config.toml
model = "encoder-decoder image transcriber"
dataset = "numbers of one to four digits printed on busy colour backdrops"
tokenizer = "word"
vocab_size = 8192
fusion = "prefix"
decoder_width = 384
decoder_activation = "gelu"
decoder_head_dim = 32
decoder_positions = "rope"
optimizer = "soap"
beta2 = 0.95
one_sided = false
lr_schedule = "cosine"
adamw_weight_decay_other_params = 0.05
Rows from block 6 of the image encoder of a small encoder-decoder image transcriber, named by matrix and row number. Rows with one number belong to one neuron. Each number is 500 + 50 x the weight over its row's rms, rounded and kept within 0 to 999. All counts start at 0. Numbers have three digits each. After the name is the row's rms in percent of the matrix's.
After each neuron's rows are labels from the 100 images, of 14976, where the neuron reaches its highest value: "lies over" is the class under the peak; "responds to" is what is common among them. Only what is clearly more common there than usual is listed. The data: numbers of one to four digits printed on busy colour backdrops.
# fc1: MLP up (encoder.blocks.6.mlp.fc1.weight, 512x256), inputs 0-85
# fc2: MLP down (encoder.blocks.6.mlp.fc2.weight, 256x512, transposed), outputs 0-85

fc1.457 089:483482468524470551504452528498475520482509427515483583466622427541457518476517520475482591532538549411506469562428499451544465544407496535541482529507518562465509536572525512469463527497497509417476512537428469578485521460548497493395403585533481467522466453
fc2.457 089:576630482476455552473484508475513521506490488581489474483339553554508519500562530529501588557435492544424519527571498560546488429511581512504574473527526512634491514505483496477533532508528534522569548471432566487525532571485595453471559386572570499520446497
lies over: digit 9
responds to: the digit 9; last digit: 9; length: two

fc1.177 104:480553593457500406364533444524522452546452511528430465527461465504444546561448481512509400456485580599554504459428452507509499487515471613451489497548570545584469465450558438478583538500426457545546481532387503449508572528525483428536480480424499423469423492
fc2.177 103:400566432583486545495567467491502512563480536522526453526415534470520550415447443435630589489496452525485490554457497540534487468565445502410441547398479503535444551470553505466505427549517585500526454531499599476496489509510539498503469540608482474500445500
lies over: digit 3
responds to: the digit 3; last digit: 3; first digit: 3

fc1.257 105:509490531499349496571515522534424585504464594500514475438464581546550527485499463445435462432511522445475445433501413455466473437578473478506548537435420546477392525455536539582546548433525583517570515472487492554448437439553507485533481482479444428578525384
fc2.257 103:519627555403481458520567396485521517489486464584565404511423544575388483507544511510575475516588538563642501464428627448552525494446600439597465528557560510510488535572554458486473520526508493492455514456540461529433502473562515423462504545459519534574539500
lies over: digit 4
responds to: the digit 4; first digit: 4; last digit: 4; length: one

fc1.293 088:426483498549472537477520473526504500622458497564409580543417527547423414519499494473486443463490574519503560499489454397560476543497530449391483533477492504553587498482499511515525427519418520452474486400572547516584476489589502473459531530539549446498397478
fc2.293 092:533503453433543561482453542437522398460468496404580469403568524480493521574488487475554580571507442573380540520495515489495555514448447541560495483559631528451454490538560529496478595567497489495525524509485523461453496557397493500410482438532463509513478528
lies over: digit 9
responds to: the digit 9; last digit: 9; first digit: 9

fc1.211 098:479630585432491495517441514620438455512429421509481421473451501544510553485453498433465608475503510534486512473646465453559535422545387490560487555508433557548428565478501522477443555496507524499493508448562510418508463523445508502537550525508454552453406461
fc2.211 094:491518479512518536484564475582537450450517422586460526478597534425527471454579481533521600500543454581531515484438540480531538470585530532380477515554527516472463465533460493481557464479525522480472389571468419556407493475509552492448521535486480478523503528
lies over: digit 3
responds to: the digit 3; last digit: 3; first digit: 3; length: one

fc1.0 093:528503533556575473493493592512454523576549543486512509552506511442515443620535509490504468511561499397463552499422576534544495559569518473401496510444521482534474539525542466561443582554443534564508516472525457435653462579550545496508578599553476597478573489
fc2.0 092:482550508447485403522494483560479476421482518504548482456529473541527533489550511510500476475559437513531446553522469548512508484497465447567503500410521461493569524483461574495502466508564498548469467627466533490423420482449467516509520477468539503571489562
lies over: digit 8
responds to: the digit 8; last digit: 8; length: three; first digit: 8

fc1.217 094:551449437439433523510588485598398504461488406594501424515508528513546462472498616565413597431504530486389522571467526540491439508408474463572552481494480410494466461502505499432471549472472436413549529509552450405491475530526521542518451489499547520498500578
fc2.217 101:530441595493485428476489558443546545536572513439453522429616474433488465432470480509470531602529512416622511599565458475497544572529497540479509454570516529432502577542536528406509548429440541587487585512494475583529469473505422478493455462490582515577553506
lies over: digit 5
responds to: the digit 5; last digit: 5; length: one; first digit: 5

fc1.4 111:468460563507456513523579434406471532423459499507496496531497447504501479509540549456491513456551666556520570451513476523533593554460557496513453512490517433544559554544555537501523461524559515542495415523501538520504470433506483411506545469523581428453429493
fc2.4 116:574446468534441536477456538503480459490562517556501487522582512428565508457480509458423479409448370399534386566454448562462519443545523576607506476435507532541491460494421481451474658553548500494487528478446565488436594601471535584446483550517472599519470530
lies over: digit 9
responds to: the digit 9; first digit: 9; length: three; last digit: 9

fc1.311 102:567440465531495473546523436509530519528384550466515483492493472510592624515390554491457421549464518547530462521474417529563496527523486485434496504517526555528470555471570443520468477489445600507538483427506505522387403473549519550529546394538475600538419588
fc2.311 095:525398443459466541496474565389448495417617515468545482480465618429472483468526428516416530455527482468441485391507474507513581482527518437636499417539492536496512495472519549487502528465495467461437439424475549486537550432452473479511444414483501363482433576
lies over: digit 9
responds to: the digit 9; last digit: 9; length: two; first digit: 9

fc1.2 099:574541567489531531483511464535606509413409508511530440578495521476533432467504479494574554627502523510507454590510438449475450499509457459476408468500440508472469505478555428516491509413594478501466472463559478627466469485508524530587504439577428534577452529
fc2.2 104:481465434418470499465499480531417565490564477504433517519458478514488460451507507427509619454380486507539394553558529519497566502513498427482563533494564422457433460555546485465565450551458456592412603520385549461499435522429587504520503466512610527502539463
lies over: digit 4
responds to: the digit 4; first digit: 4; last digit: 4; length: two

fc1.328 105:468401440512516521396402452525433557512466498474473428476517502507520583448489489569489507574500545518456434569558580571505504498393540500490484566539475541558472489502438635456419452391419519451589558534407503462486503527466605495466546500525559420470459448
fc2.328 105:546513495376448495480563486505567360502449478506586585559524562442482486466470424476556520520455479465437564458633519338470440497592516431540571484466517505526491541523534458467413565501503533568472535524486548557475537433497448526491512399479431543534602483
lies over: digit 6
responds to: the digit 6; last digit: 6; length: two; first digit: 6

fc1.451 096:482505526520485453520508618495379485528508484470508443459478437484466491559518496455535496475484525459568498512528463495464579498530564521395569526491518529466422530404476482559515433524594496464501475502557514694607359488535475566524502497481456516520504492
fc2.451 097:437508558441548510524501430547591497620405493548511434549458572498457471564505527470461563647515498546573514514436472499518526510555537528539500501449527520471566486519544549495478512375486490553521503558499455478509623554521442439482550530493449534546612427
lies over: digit 8
responds to: the digit 8; last digit: 8; length: three; first digit: 8

fc1.54 095:631489391592406601493479552488481483486544544590486487587488484558448545481580445459533456471562534444516497478465488510495474523453500483495521503475475541513520533448393510508484472478470456381480484513472387572470530445445565592447501500461560533536451513
fc2.54 095:449496461430510522594405424515503531479421494533483637409485551581621485545552537522493496483520479562472460541491519589554379427563489484540482506494477508511492433512562544597566452620576495541446502513510463471454507402492454461488446591554459464514519571
lies over: digit 9
responds to: the digit 9; length: two; last digit: 9; first digit: 9

fc1.249 101:539511493488454580552514503500586491405475565616476602455494461558481550527449554455486408480549574572497490539490478517523531516536478486459510512521463524493465481491535584436390472592452427509400527478475512558596452558437486460478410472594531513559438434
fc2.249 095:502498466500451357407460477485414416609557422468541483446466413509527429590547553511392577528455481439442571418494473511533424544393539553501548490488513431489490485488408503504565478375416501386494494531462491424480472548480503477457505485557439482482400545
lies over: digit 9
responds to: the digit 9; last digit: 9; first digit: 9

fc1.483 100:506470573628457565526458551483546469577543411433560413567446543453527504513457469527462558541591627509503493471430546512551513610484560515487541557472510473607577504566480407467546498506390520588536554429449496474569530459505524409475509546519469541503503447
fc2.483 102:481534564408558435483497478488452411534452493512475557503410366552495478498525531485510425498495462515397602522439493519537577422633541531547471470515564512424420549581476516458526597545578462496514453508542516518499482596502489524459535497481476468515525524
lies over: digit 1
responds to: the digit 1; length: two; last digit: 1; first digit: 1

fc1.310 109:490443477573392460489489568527535517492433420527473489420518511393553503475581502433525433491453591573509574574547497541534541533433529481515413505506544517468453538462535539632510430464573497470393534433528540490476452454513481475556476512541402499539521455
fc2.310 111:523602507495549476489510517556546568557436549563506561472481436588508539554548459568532448528433496549469569501434440544568538461518470535564508424554513491487508504521431481502517395438550426439531385569562517491448541497451551535473460497510472526563452539
lies over: digit 9
responds to: the digit 9; last digit: 9; first digit: 9; length: one

fc1.11 096:474546505593457464449368463573520488496549486524459583499498528475486516464534455579524519440634536518494518471447510530572551473500462467392486453573454569579492589495505548529594609475528503483598489464431532547427461483491495543508585481454481437542404549
fc2.11 096:478449494502491475538534443583483528463536490470453508480505495458582466464451469420530457464399581460505414473503465545478531466440480527479548452494530541537458480426503514493463545483513520479491476572507566423560442508427622419468580547468434502492543435
lies over: digit 3
responds to: the digit 3; last digit: 3; first digit: 3